From a checkpoint of a small contrastive audio-text model.
Model: text encoder width 192, text encoder activation gelu.
Data: trained on songs of 200 made-up bird species, synthesised, often over outdoor noise, 39062 training examples, 20.6 epochs.
Rows from block 2 of the text encoder, named by matrix and row number. Rows with one number belong to one attention dimension. Each number is 500 + 40 x the weight over its row's rms, rounded and kept within 0 to 999. All counts start at 0. Numbers have three digits each. After the name is the row's rms in percent of the matrix's.
# q: attention query, key and value (stacked) (text_encoder.blocks.2.attn.qkv.weight, 576x192, the q third), inputs 0-63
# k: attention query, key and value (stacked) (text_encoder.blocks.2.attn.qkv.weight, 576x192, the k third), inputs 0-63
q.90 078:495510546474530490505570485474500565503545455496511559534524573470457579407493488546546527524405510456525537613532515475474476506490513525511399429515500498544542547491495563486477509482493529
k.90 080:488485514554464513541433478447554457474539575473528486509479369559460499512406533448453484536485453493515445504554515567554572589531487482454532465519505482509529520511513457499437531458456423
q.91 099:468488492494538529545569535478479520517457481623616411470480480464519522546538480401421452514488472508524485538514531488507507571430521561449479526527475485531517490473525472472486545480475461
k.91 107:565454430533531506451474522505509536526460521514473474566566532511550561536517453430472518564481467551532515509470476539556574457486514418531450487518540523491559505536572523458547511480511491
q.92 097:523449473566497458532578459434529592527480536562534489446570507470457499540486458482550499468505432529511496530415523526514505476539501488547506517487452412482466466544526457467538542456548441
k.92 099:469540481509474506533470539496497537434457434555510426524464504494562528506619561443471551546484469473490505509519415435546567592484493499496452532493551475542473547520502498496576455555436509
q.93 090:469522559506551454510513502423492486529435489452452554537494425512505554448400507520540522502418545502555568514470573489515436572483452538492451455567450455452445379536546515519454519432535512
k.93 086:437517502446486517521572599543472481458511441495552486525432475503499513458489504492516571518494487451501478510473488483472542445482465539522480457560568573490540560477490526509525483569441433
q.94 100:572501524544507462539397516489483474491449476553528443461510467478534513577472489483443502531543527447457409466536507514473541533514532567503607564553531539498479500486482487414512536500428532
k.94 104:537471511541472523495512453572462530526466478459478547550546539554548564505552543517539521509572531525489619445439473528500430437456495448557494495421487526517488476516493558521485540433488533
q.95 093:532396493522553440501526459476488552497520513442472527463529531450548522469547454582550524495520546514471475478453541523448443508584527569495516563465497455479474435569601474506514445503521486
k.95 112:464523510498429529572570446442462432433512487588574496469539561463523420511506515480466588511490532476495550412556432468510462575480485491518519517503512527499526528519443510557532506520480512
q.96 117:491527489417557510563502469529553492572566481529489519467460524459569511472526471535533524506482553445455509559523482430469495483508526512461449534435461534523527529482533520508477468526421538
k.96 126:484528498521499465562490474466510514425482455448511518463437497478399500547560531425512436452443459495533524473402558533583471598475573467467535517544563488500469460495483489505521521471467513
q.97 108:521463532473472453467532475509502483504559472481587514484527454531532448488576499515532518519497482494489480556464440503441453543439522506515523494491497542504522454536480573547475499561419504
k.97 105:480463439466421485564526510507530464517569503498493471463417484576521520470448592563535492525520456496592527476540484438476559568462539505416432483523577485543445487461502541483481498519526498
q.98 120:525531541530563520466594528512510479479517497453468436452453495546420484527500503564610544447507535521508480499547521508488522530469451467428503505532463612509461483485461509557477550497521482
k.98 099:476551538579508526517475446508451557439532532515636508498433562463489456529468505514523459500472509477499490522458606511511525457476475593445503465555490529494483513542462491517412525514545396
q.99 113:523528549530460488514452532471531499452437497477534507463580527537412468531537518457466469486536561448478552517505466518545506455510539484575542396496506476555521547469484511480543493534524508
k.99 109:449548512510495517509529449517495514538473510546504533496534483551509474526510496502482482561559536587427526502521461455503490444539397496531549515483486458479457465547520469525482474554527502
q.100 106:400464462432528530547512443509455520479530532556498520586521480510547552529592555419493445486499492427556445480523496504510460525551472538476557481457500523467443486440494543506495448546484449
k.100 098:464532488537526497551498460473469498520544485517562490451519489536558549492472469471549539481470523467571470471433478529511463567485524482548541430530534490526499441537507502473593507446494484
q.101 088:511463447495547513493544449486537557423433481491488496468516523517539559447545538473464435441526510521399526590501461514519462445507452513491484519471531451529494458476577394483461547448501446
k.101 090:540459447512507492554528549501460445486550464536533483512477472515565530489518469488499514488492453468526496488410490520480496443461513528493492469584559549626535462480520505420451538470449508
q.102 100:469473494528491522501515399494491491411462504547521521556375435466425560543448580528508449485620560501433507513531471566469385466562557404494529589524536543501507480576517560459509513457454523
k.102 100:518451540526549525541578495574461565511533549540523501609552454532464555500474477475449464493503508484488427497502505572507470431470521444464471426500450573524545402463461477489474463497469475
q.103 102:485569515441589414494490520459505580529604559420470476464528566544488501467522453440541472463499484472470466427584527536585512456489450519476448486536555494481550517425463497481542528490490511
k.103 100:492546580476496575486477493527459457528496523489526533562468567524558526487510493507532522509478533456441457517575541474451518449541502536520509547467466541445508500460407538481521502515470511
q.104 112:460511529474480534452536487542486456515530504512532449494589452504547484491437467571533516506452538489546461480538507477423453498496552524494489458529434550527486524418554415563412550529492516
k.104 114:514466473466490447556482440435532459427500477513497517487490444427463453554441461544534462517508408480570514491465520434523529511553563502473437492514577519439472549509500527477434491476517574
q.105 106:561470481518506438443503492528525501519412449533528506499458509579497507469460471445532457526541529540443546475506521494522506504433552458476466494469505471494574471506561486530475593537483466
k.105 096:592499516505473480533538503560442550522591501554399493487468473424488529518506482440476433421498459464538429473452493574479535438559512508542536488529488519594574525485460496485514486544502427
q.106 102:591477466525515446470512511451515499423472539463504521438528484506535516496455465524506439516471528500587500499510539503472501468510505504496472515465578510482476483464536376478445497458494529
k.106 100:533532485461544472531497505534481513562516489616515489538485463487541498473489406515519508557600423436512500521484489448509510476557466518496508444555539516522528535500484561439407436524476543
q.107 107:528477539526469526477476532502470516484373512447512452506503514566406527507519492493562483527512534551493507451467498465462535538541422437462518460415489555467458442514445489493583507439570461
k.107 113:470504492540506451543502499539474530513464547502488466534569515458553493465480573538479470530433586455483495508527447606497472528490445514502579507505491421506559495485514459543444518470499471
q.108 104:488517507554437458509477490397498503554572531473523513533557471482478438529487401492480612512523529560459495468549463514495532408473486461536488518484488579510533509422541558494486482476448542
k.108 107:468493557510539441451501479512490500455544445495420488425470540507458417537433550565489556570448486503471496452543542449544416521500502536491514537524494535445391481519541474475456484495496505
q.109 105:524555542556458536428526543519441522518484541515520477495494503492513524464506542510474544536547549511515439433509437567506519442501473460529498481522516573476566525484427477516480523447495520
k.109 108:467497458466487471566459513525466462498497556492547521572477485561529423451427471544477515534465538536523487470533526455494530513519545501473478558511548510498456474453400531477499447531517496
q.110 109:536533443522489401462479497476444460514459507568593526443464424462494465475534613483493527496495478461560468534447505409518531447512471473485416512539514550485460498468468468517535484534469511
k.110 115:477491432462528505523520432526498500523472460544508482495513429529537548479509470507525493483542462452553550593473494404466492513464556532509495491554549493436417508519517406489575502489514475
q.111 113:537500518500458513504505459450506471507572500549471518519465537517473490585512410529545435472481446515493520479499538509490527578519484488454510517504539473453528503639595532549562527459530490
k.111 106:539532557495547489497527489491469474468553589471589483516450538504464526456502504551487497398517455483512494476504450500502501489581544505487502481487501421484584585495485530554501395478497472
q.112 099:455495491517459494569460502450504463496548494571502460536542505460495498434536442490428490500512490495497479421514431467483485419446498444504510524460453496487502543461493549508510561577428556
k.112 100:529492454482473498541495487438579467527532551522488449516469456492462535465509539471502470482515537484558457393541504489488475550567537467424387553557464460527474495499513516466552557519449551
q.113 108:498473487425500529417475476545505553517405457586526467509518520511507526511443553442499477502480550516465523494506485472485503531500566533533535592511500501537532468464524530439451552494487487
k.113 097:523574521470476497491515486535421532468494463496415464560500504477401481530495551484512476496563425452453511459461496526559498508466484433474505439489531564551501426449500441517499494483473543
q.114 095:473469461408492561544523505567504450451536510495452548525457474482536469528504516547522493511490488367520482444463466477443492486599566510526556446499524423505502536497513457460544469399548489
k.114 097:541462511479510403491440499499556549552555508557544422524532468532435509557588528511480544515523521485469540451460474512546533544487519558510460484479504507507499492524513574521502496436483527
q.115 123:494425449450607502384561460412483553472435444478584515512494428551507502498520492444469541605531468527515567486512444480519509485516480412447491531485486535493535489463471521493482477509550485
k.115 123:514458522503531525508520462481501452510520449560456462517477446441526513497525537430474520509546473493505492534475520516499514545468505511517513504497494514514499429432451411540518501473479501
q.116 119:465466508549508496482510571464475527467485540439495508433489476505444420546512462534492539442495458561469513497523564492580463513500490515492480558527486403428551429523494534569576456483595528
k.116 122:529467502513519573446509522513517510477546502496485472531519547504546488477513512529464544454534460493536515529527530576447467460534480530571523510433465468400557569512512447543477513528482464
q.117 112:503506500479415489588480518475522533560521470502602466563475490484612520501498452516490464498529509464512541480518554416475488554479404507463465468473462556471508519477554522490452477500463483
k.117 107:431491478510454496535452411534508521480491511514561566469493420609515534458541565471574554409525542458509465529503503500550471414540502556504543447482453479525488491477561545515530529416510512
q.118 098:531474462559515529532451504428506539460526550495471440483539479526456527529431494516465510450495560517441489470523473495520499427496433470492494555484482471531538533420558471479485503503398475
k.118 097:444479535440545459441524520537548503495483484552475566493487561402453472555481489481509543444493502517450526438439594451529508462469486537509420489483469490456540437521509540456474543509478527
q.119 102:531495419486513470460460544517461541503545511547445473551493438440486506490515507473486537514472465472506425494551541549504474491462515510530414481441540521503491471499478500504484557469484564
k.119 101:466538451486492515515515543513473475509444494474504492479492499526453451455456470535430537533526494568512497518542456513501593439522524538458433461498573525534453603492563516443470463514460525
q.120 115:561463513475480561478485471496451472590571494568472497430504492502495497527591531411493480516495433449588531421467448488521528468466481561480535517473527507534470486450405559520523491554502466
k.120 111:575615487365513474497487486474556479474476454530460430471447459479489477483535563455557497537564532526473545463573443414519518494475536456490451548539534517492440464529485456511552444533536526
q.121 105:507516528479524512489468552501482464526515470458510440516521457505455458481511541496520531549452490490523462494492566503457487553419443488433484399477436571462494542493422408517509476520554521
k.121 095:502515460494483514520436478409553509534545580476517518530492494558458486498373624562517489557490514531526458518539494546537503470559446586529503511518494487442444549486515489473545490500568466
q.122 110:608553535462541424433509536469517495494469474443448525431461448480488573513471518537541477529584466538492477562556460507524470451447479489560446461558549426552462517480489456515457502494537538
k.122 103:609480404506467493495493495595437534482493464514514468531424465472473398510486486492509467489585543459508451521502579529575543480491526497460468451532560520478426515526535426572488538538502531
q.123 095:521577518565413478450503512548527434487485504481549485496530540517512481510474469516494501520469446507536438431414534555565545548484509487525538443561529567532478485516457522524469495494540498
k.123 100:468467518455577520511493453448489457490468529512501513554514489492501446487494556625451464538569444510476499453583475468515466490535415556569485542517503481511476421474501492503508447446500521
q.124 112:547483474432440488447477499574456525535544434599454497498504429469502619521516506538558476515536483487542466528483513510479486510490477506600501525510478509515461506514524492507487448538422479
k.124 104:468474472452483472542474532476519474421465512514458548467562492503390459470519551507537498505524553460432510463454415525545554494495575441458471432455529565501473442531571523429519466450545565
q.125 088:503471446588423503378487543600520510472446554407544530520516519469518471482463494538512495471572522512525439509468516482553471415516552484547572579503607598534501496446492554506479505484508450
k.125 105:494445548525477556536488565553487550510533505559492482523487495546486401464502516573461397477457477463508476478569472562484500498495454511486411501514517517580537445522507502458485512467407485
q.126 112:511439472502450490484520512476551436417530483550522477545556537486498480517533462518503481454511527421472493438472520561516523483462453536502516534510420523444476492505511472581500493537469452
k.126 109:520468490479548512439510578457474524483520459561481487425447487356533494434501524491526556503519577465527563430465519507537517484504529515527493540554517521490525479544520576512515504469538503
q.127 095:566494513459541537559447521503508511517483525515523493565497531507560474544475481554488429502518559489550480542545559412454478482577484476507462447519475473457464539496534438422515446497542529
k.127 093:512500560543506496445478562479485539553476508535522594463546589515486544485613509461539581574484476484499467510499489579538408502482498493448599467522432492481525488466562595488450535458511476
q.128 074:440475567506486469473477406474503466420582469482524519527503471524558492464475461515450432438544443436529494486531494460503512435447517483479519512525482460526469543541528561513518509553487503
k.128 075:505517505541503451513550477461462497528522446575451528448470514454546517484468602514492524489449473499483550524531492548488565462462506469483473528535568528457487511466515420450463498478554539
q.129 101:517472519465524440540527500449542489509523482549468527410507460535528418549549512475515466500503492531396473507419494476516509473497508511490457462577563547494491475504475479539490445513484430
k.129 099:504588517533516563524567474484537489458528478421522505528492449558508552476484510564507535422503507474487528486480569516549523492405528486533449544485483474526518434498513542532485478450519494
q.130 079:507519502493523475503583404484483512436463543474436527517499493478501510481499472462500543520493446504548428511499491503548493491497464522563490450456464464452551499500544570464492570549500525
k.130 081:517480512472501500444474500456426470510541524475481501482503520467584545496436459427546519480531548505596434542393496432529474469530524454474514459483472563544524528512471495556505425538549467
q.131 093:502549498515548557437544528527544417491552559543471513450521448549485476462523471505475480488535481449501459491551558454515539447501465490472566497499443473516461502471578492487453472534511527
k.131 087:527461483455507459457499519427505483486570557569503504497456504501500488497447488473524537585488403511506487512421509464543548572423551571503494464543549605490465490527473509541507536468514575
q.132 066:526477497445504433443531505412478548560399466517525508433511554490429564609491561490469493528507504461499537487397413425491560478489486547459536459552597578508454501462530471621484496465481452
k.132 072:493559520553486490467582437583510451487460436493561481585476437539401478505509500562491493532534550496493552546557439495504545487503447536609509541523451465505438490470533518518464497515423470
q.133 073:462491524510518432550541380446534578493460520467494410465482475479410521476556551494523551510489534552589553532537526544508526549425516505487487463531512492551477549491439501471432495480470484
k.133 079:481433554500519417436513511508542479521556551514456469519529585479476498491491526552514489560415515494511487523424583520428458538497510556496479502501437520518424567518486467534513529530479487
q.134 097:508517452557556518531437521552448531452512515526434489597452509484501441428474500519515521510530525431548414539563503480464419523503506528485465518446422463468561541498498558460466517534516546
k.134 099:527430436521469522458474553466450500477509543441517542454539529434544526439461512469385483528438530568551506452505449502549464479524525509471497471508586465474485536542478537471478469515500545
q.135 085:441497501455477516456532501500496588453370445436549486547507561435504486536522517507514519451457500520472426491446445463482513452517521546442499543503547546463504525474503536572503449453465505
k.135 090:473544499510491528496578498505509516504491485572491511516486466510466532496526560524450526443543584442528564507525491526524446522478515487557511588508527486445530564487496512472455427513459472
q.136 088:483501467515521481523559486460561481509465497505501489431502516534553516573561502546471460430494467473476419426409415535521533523458553517546438472517539459540493472502499502488509499586485461
k.136 087:514501544467501539441521481504449571471456514455530575506459437489538556559433521463531501471545535515488462475528489537569475470535495446529487478486463486483518512486590470511542481504495493
q.137 073:471533481447589496502442479428490537535484538470463476508482494466490481511541498519493487562474511507568553521534525537529466546437475504570452485454496501531513498480431490489499523506524518
k.137 070:517432548454517530461506523501588512506564530429488465507568556440510538541486509521518489510509541481414452522516601449505437468525492494424481411451467451504553479470562518522544578502510504
q.138 086:481525473481512540497466473440425561497505553442501495522566530477473507510570480508482483530438481540462501517491581488529504478462539530474484441496459506394482487449473535496495475483557525
k.138 079:524483512481570549488549522531519541472541566421556464481527558448501503484510515510487572521548489453488462441485453484523462502489504457474442475559493506466567463504545479585534566502473475
q.139 084:496491448456468554455479438535487496450534496448538554602483482457527522461469438471506449468516511439540460420580486510514474514516526505460511538502448522508465520540522521463568515525497525
k.139 090:450488544532536502520442506483488550525521449563476513490547524451568506502484535451522554502491523450460461524583435479503473468562558526469485429412550575404543491542449547461496499450458485
q.140 081:491455506516508523497555504462498490481532449490491515508483461474470449479554553485523523386546484458563419441562499482524420460477537532470468518552510541498486484512515517576573512541499474
k.140 077:510532491525429506474537511498495510471551437505533495479529507440540429493497455534486533522473499546492559465419569493512450612477535552553516436511538525501507524526488558449537455394474492
q.141 093:550445465507525467510512550437509510493491556544491487501474518540518454521474566510476538503501466434487505482389459447445470540494509526504499491512580456512560512498444487539516489555452457
k.141 100:475587498468422578490568464522503488475386454396536501510555508513465502497531492475471508446492538554478522521599517542514516405562520505502506508532466436459421504435473543477483444496512495
q.142 087:491508513511509451522514505460503499499508548506473511433516479438468444504549421458507492469543477522434507534433484499540513489438498487478492432431480478449462430502472534536494530529542492
k.142 082:533450579515554526485521466514575494484565488537529502537513527479493528515476452525476532538489432469464499499433450540501503530412510420432520449498451534493509467569567446616533483444520526
q.143 082:507426558448480522494485512439473547519439464469551572515489482485502524518602448509485511453548476519518518529485441514506490531503501506515450538501512454510499431549457515538621554489498516
k.143 074:549547466511522494560502502505563506485532480479511498465507502508465416534484467512495574451560521407510531497428529517488530529500432439494517546468468405468536495451530489476543464504534483
q.144 075:487469502453452444573516485464480506452508456419509509497516501520553526537534482458475490480476476558490429529507513531535534523472574490549446488530515474470488470543523536491496501499473482
k.144 080:505569414476488532555557501464480555482484497406503468445484477446532481489537505540509452428526497503548487511560496516488547432529536472501453574524477451486537511458539428553500476514593447
q.145 103:516477530518462574481421548548557525556423453491476469437525482499490557542479471509492485519534559499483491485467461511358443543560466458561495538494511468503540497503533470444553522413501466
k.145 087:473479473478473555567433520510538477493497498529489510518456520467500463520453535464568540500534500475500527476469533448510530499510510445500502436490538469469459496511546525425573482484514548
q.146 100:538540548531489538456512496511503537560497513519588530503465430447459499420515505518483538428491497514457506498531448520526556466494489519513442560539442448476478482624517494482518472466560552
k.146 090:516493492513523474570483484445512464489508574560476556484447485542537541532494510438530489442491450452524491470423564550454478551501488463484484559457456576531499499514464488445522437453511495
q.147 092:457499508470430520535421535564559539472489521514430461487526574462515463502430435450534477532489499520475501610440519522479442511481524503508466396449408519509435502489490539495471550514470451
k.147 091:434389537490546492469440493497504558573574485498477474501514527472514511454518426562450483554491478507459509539466387517510545440435519506457475503546557485498543486499576535524478542501594534
q.148 098:487491457420529565439538478498503494522532540525390486532464499514534459574566489473515484586452475478523507543505541517544512476450422493476479515466466516526531527514514530558489470490496533
k.148 096:479435522410555506539494469539532440478553497525465541494481558475543514476477523480521517521533472468481502535460485521502515515502504534475513478434458545497571476469489541575466607502554516
q.149 088:524490527454493547469490490487529493552506489508503491485422470478451488480567504547486549485495523477514452549624413526496582525487476511530467502603451484518470549518561556496499474445490534
k.149 091:452424448424475483503490543478471508433548507560487533520442579510474501494505586502454458493473571464537547527452549535509487559556492581529500518423460522484479547505440488460525567507482506
q.150 079:535493460439456601440497533516474513511543489562521541498513529473458502542496462489483491570474507490499529526571508512541512501500437542487525497513428540482451492499556466532504456481531555
k.150 088:460425531461601482504448528542538475496539556548542531485459485529481473461500509489491580569493454449496495474462420508488558492486493559479459516532507579501504412568520551560502569508501571
q.151 071:541512502508461577455478522526553528549470503478504474533479440479444512476567497495508486472511538460442451538570514493485498481503516493537472492581491511504470504514575539482505490396494528
k.151 073:436521452480523526517463490456501501410548469486543576447471555433543464484487532496539505477495457490519475518523557527542552599488479542526491530372539484459502448574504489535495518465463482
q.152 081:532482535507476594507459474512570529505578530538503481502526424534523514465577452529445438484509539493462507585510569528381523427467503535551430452531368391502413493526527487405521516419557504
k.152 077:503446447417509478544420576460469524493572607455511578467453538446486470469442546430470554524471424504492480463474517499523543444473537539452498540473531527494569442494516577502523534480539523
q.153 079:525464514500558436459513451451447591533427402427499485539484491396418490510529603452505528448570531505486465531456441430508504456433482546514475507547597543487457526503484505499457551446505508
k.153 080:504585528521398510521528464491490520452529463433558552494560499454480496529491477532490475517467489481529456566573420507538481518450525461603547525465468487488477490497520518462442474472462482
q.154 087:526545501467563429555450520510503403548488490526533516434492527488542458530428506476478500488468462568410501467522489471593554528500528479488507507451545556476481469483505494499504507553461512
k.154 100:501528561524516566499557481510522546480433446511445476549456476501478555500614460584496457472540512469461518565570442485537528464510569488526498506471488455459498514495491528500472483473492509
q.155 088:498506443499449481512575536613519455491446450501427457436519581479520496550495492478544492501522522519512452454468478511542512531492571526533480494465472582494494470460569495481474586523444481
k.155 078:503402551508545511448530467517469516482482492543457446585470443506517449468497449503557460524498599507576509516399494458480518519513463471491538447483527511519494568606542525569488496454540449
q.156 074:466456484452499446480436487486457503512496384477504516490536597503536479503468513560474512482511459515460497555448453532470560476487537479496508484518519531421508550459476547524528521499536491
k.156 079:514504446473500508548530511542446514557483512512546516552458465554430476490497582549400484446536549476522555482581380521528478463487422395497524530536459446528620485471543413481528560565513483
q.157 086:493503505579493488587643524515518434463533567529573517482499457517507551537488471482482537457496517471517471454491516517557574546529571514501512472495475461543431466514514495491504536509429467
k.157 088:500495564491455491458532454512517536480430492527463467473462473494524497474541412450550438545502496526515483514489539513412533427585506560514492507544507511477413536483468502504531432470512525
q.158 084:476565428481531555471532506513591456493492570499427463474488469498552501529489394489492516540448503467551442506500472547515458522515449516557470485485471470562550473517518496473471461556507471
k.158 090:456433549412537522461467473455504521509572501519496516459510502459561550518443519418566495506510543536434470484446558465521454486476513528429429429497494590503531494524515518548504514469547506
q.159 075:432511470477460530463517414494457488483581499469460482503513502478487510505470510501522489552471505517568518465536496534565481537444469515501485540551453500490526497572484476507443458536473528
k.159 084:423445487485537476527480488540519421509549530572435454502501504500579496518450542505545481480474458493531519492369604522461470521501521491508479460560505567558473551439526490475494509528538477
q.160 118:515607443442495494488478493504518424527519475506505460553494498487490470547548407525485501489542486504512459391515479429476530534469492489508481466527530491521487432478488510462513483537466558
k.160 133:491516551595511560520545538526505478513516524525508583531530511605542489465505498475559527470438527532467454513531534536561428494472506512483533411424500504543501489478440419454493471472503540
q.161 107:517552458455529446533494504579482531542466515443509525551522480545571479485495521487523572509450500481440473476439452496456512492505492531434413518515550500446513484477483455497540468467528563
k.161 112:488523484520524430481455590481507486560420430456486460496522502520457586508482493490492522432543527482470601466489512450425471531439497524430576522477577528465550551479382537469518501482490481
q.162 101:474622563548422505533442510485538475445490595496542557478449492423412522489482497403455494540476426557566487483507490492540529538465455452492494524529465512559433494431530498482498452514475565
k.162 099:483482457472501500472412469504480545534453499584495476503461515563564535528425572513484507518447488483451452509393494445523531521530431485531552500490556459482522551537529536558484433471487482
q.163 101:458494595488527483544458534410449495437489503470509578521555531482483509483485458423528499476490523533438557465463463550454465554521534475483497504455489491450537503570499479473510543517456498
k.163 100:534526533447465438473492462569460500483443464378504488435532523543463495554490481488496505548518514525551552571508482507483478524562502498422467501543530543383500522484451520540530536489454446
q.164 110:492491523540463526605459492501452562509444512507482536415487371502446565514543499566477512500534446511477513529547435564545532577503475436559476518497443572427498519535494486524486514494468439
k.164 103:486489455519473440419554453491563536515463442524446460485514535473504505533514511531471590488457482478577512454428465465547510558536494510484515515480496513496496512577557505582422501555511453
q.165 096:508543498438525508481537528482438478542518422518521458500533505530487468496552508430482459472522541503539507542516471522524534491492446532453561422461483514541501531466418424464503483595486486
k.165 094:536514523431524576432480544499510546472503568490483504530527535542443449482454517528504526520546486522496452442501502585497479470496512451464497435494488574496475492444476427487533539486476577
q.166 104:479453516449452545531489460577474524455508536526542530519475500498529537490517439482450504467513511523487466481523504561494446524560515475495484481486509441548565396478539511476467519521503484
k.166 095:479541559573527494424447470561490476494465423550487491512485509546572456511471543494536462463531489426483434521429523532495377543464484533524497521535444550520472537515505498482474370592575464
q.167 116:480465474534546454485475474627563481537538488485476516498486522505512525502437558605470467535500552379579538535469505513499500502559540470438515553512460462489524538474503519412485457493469511
k.167 104:506528505448463455498488507455463530487463571487484518526528436528509535554509441530482453462535505436522466490588583520482464506460521494525512493497487513560516530544516476502618452521462540
q.168 116:508530415478440477528427460593485473531538453455456484510530509528533453532413455502475504480527481478611512549475531513484532511500493512456499450564504494434462489505448529480569501494611573
k.168 113:487445525547467460434495541569475572519462503534511503480497492520593570506512540545496499510559575559521516461479487594395505466506468553570574405404496488556580484486461483501513504492543501
q.169 113:498440468512519514507586523499558464519575464529521515406509519524533453471514467507540515401526460506452482429539501515482478450523547557441453518463556525543554491450449491556456464558493403
k.169 120:496542502489468421583563470547520504468545564526475531509546471507516531505511472449487484462447450506528518474576538447515475517454514568490522449494470534533527513571495484465477467481511518
q.170 117:528499470486584438567488522564509402497492530515438539496486509490549497445484512579482456467544537498491471546434515485463525505499509457539546497517452453461462483513511452509561538536595542
k.170 108:485446510441510557562511550486590490498521423507460514552497508428473516417534537487512569427543580506525517461507514522493387412577490550550502518457526440451478490461478502541543487539519507
q.171 094:478479470476489505458460488524494448525479466547548447502506463499526544553563495476534474443509499486492513615464503554449469449537514484542565512476494488446516508501544450475555504524565514
k.171 091:566521513452493542511486493546506483445488482446455490543481506535453530423447478542511570473591504424536500582486527535462580428494492508480474497482495425473530516472494505456554509539528519
q.172 101:561445536507557564480437484472543477458476546539504554481452497499533470548532516555471461526520585517488441515393492457484461525498471590537520473526516411500459481459547532475481506421528437
k.172 099:452443457512532553487497514526465507504496481525544474488533464447456464485476590422474473454477563482493517497513471463532467455455408521522515465561514454484504589506569500476471473577572412
q.173 099:469452463500455490524495479497556456564490556456518521515506503485533491570459454546524519465599546482506391448479601490559513462479522503413569498515507514471487497472500465461480539516531469
k.173 111:457495504561493570549510513609525576487529498489546492491552506445530537439486481456591512458406407527528497501515545572524436504515502478521512434458541521521513499526525445482502488453532531
q.174 107:470428486512461495502507503437437401479502460520464467500446498490526518550495438487494455539537564526432455432532518471518537563483457568518459531485452475535478497512479529550537601538499538
k.174 106:493485528542492561505537539514552468505469437555552546529551533507491405450554487509482522569450508509471488476489466437476432434520462481573527469467460508543523532497526500545482525469494512
q.175 110:405426521492484491573564460475456477472503443526529483484532505512500470493469459579550510481514472504442489505524569427513523531554540553528462457403572524502443440530455547515415523485531462
k.175 109:463524517543496481424453482493553470476548424541428502518529504545495481516583460463566484545503545476549491445461537459534562489443436473468510513451414475524519453394571475516494504532498494
q.176 116:512514477451602526456548555479464492506497536526469476544483508521526487544484499594479472523472536480526536494546484486397581484485541494414466489460501509476475485495520601487511578368512579
k.176 110:480531572530499481492537504485499476453469530511527511411458498467461493512564503465546487484530486565498553508516524467519499456443580531484519516501470487463492516490486460534496567459526503
q.177 110:527512511528481482492461524486507508523461516521501551492517503466521631508562545498482545478501506474529498514434490498513495509559507470467583599513490514504479518544556466469518482510569436
k.177 108:480481516440512472462448536449478551537424550489463542478496469482501488484515476618452524545493459511575466495510549553481491555473427494450505507513449476453469506538448475528486596513441511
q.178 120:519528546536521485508467545530549501524452534471508513460467514381496522548512628440473542481498441482470543559487465591508503548506512446508539489546508455408574499533499546546554479534496476
k.178 111:525507484501457481547468527473546413475432557553518516553477493508505560492444488513446501568531494489505522517439537561482552544514465503536481502524475507440553567526437532529511491525481511
q.179 088:433453532493449487553592484495603520513437494528465483527517532452537534581459451530562559423518502498464541518511532504494519455504576518516516435486566521549453467493558536453435489471398528
k.179 089:478468526478566565512469483529541405539549486493549509509456441518487509476546511540502456529463457425554477499514417571522483545498505502517505498552497532455528516552608434518444466414592532
q.180 115:466475550469455484450497491459517494467507455494489490440524462506534513535535388422456511474461461525469513474481516443446422553487503500474401458529507496549560527567469557509547521502463464
k.180 112:516520501536476460500578467535444471503487446407511511499478491562452516561546521477469477528479441548491542462500480521466458537530562536471459546548529505463530535540518552523502484421493483
q.181 104:493557450440471421421577482539541579495559470476441455439517537491527555446529449472517560517541511541519550437500456426439482481476503550499499481550511507529510422440435485518496502499497506
k.181 098:512502463581436519485481483455452512456464490524563565517545517519545504517540540525454518509463460529440450517545487498510544538411453503460527534492560443554500510484427538491499433516522495
q.182 100:441518552471544490512452538473567470469487549499543505481463519475586551431440532519492552515494591490539559492481487433477506496465584495514493518525468477490534512529526539421378489406487498
k.182 101:363501532565513524557515522492474464484518470497534545481498464546498476492540530414482520577531461431467481511520454561512439579568481550512526493480498381483495494487525470521551512491490439
q.183 087:526443443567506417530487450493523509464474560436528611522518516528504495588500427442469505463548512516490438468439476521468483505490486481447501471507519571502448454475506488443541541428543464
k.183 094:519457471558491456429500429519476539512558399489518474507507493496475474439488569516498477547434548529494471490518496504423500470510488448485484527575510533450492564517411527495493473459498533
q.184 110:496460470440478536579454530505493562491508466530526481497438448441496495505488516476505494501496483500507558533517533513567529531492507494499446508462515511468523546507486539423449497428425495
k.184 108:543445460476537512432516501475560482542497499510489386513565518477502455494535571565485535519559516447453497505458479443439533569483505502482529452524427493532563505497556422499522518485480475
q.185 114:508492477546561493433480530489447440528532554564495567521498517535500535498535508536496475463494578514564495539457495488459497513452522492453575483471485521468453451448465558464511547398522558
k.185 118:510499468472501520473507484556423539446462468488535410497521522535455461476448587516484541537510443452478487507488459515447527503571482482522524545541564482421465570491462504515477515495464435
q.186 113:475524495469468532536459547516522499512413501545548477498481513591457472542526492518546440538511609448499499510540452546467469426498558487543499519581492596540513550484496463483523522515529461
k.186 110:465523483516519442518538482542484500499478483485435480523481484503515530510430497411540477458537519555557530522538527568585535517482513512548451498458465470516490460540563480458571482494524497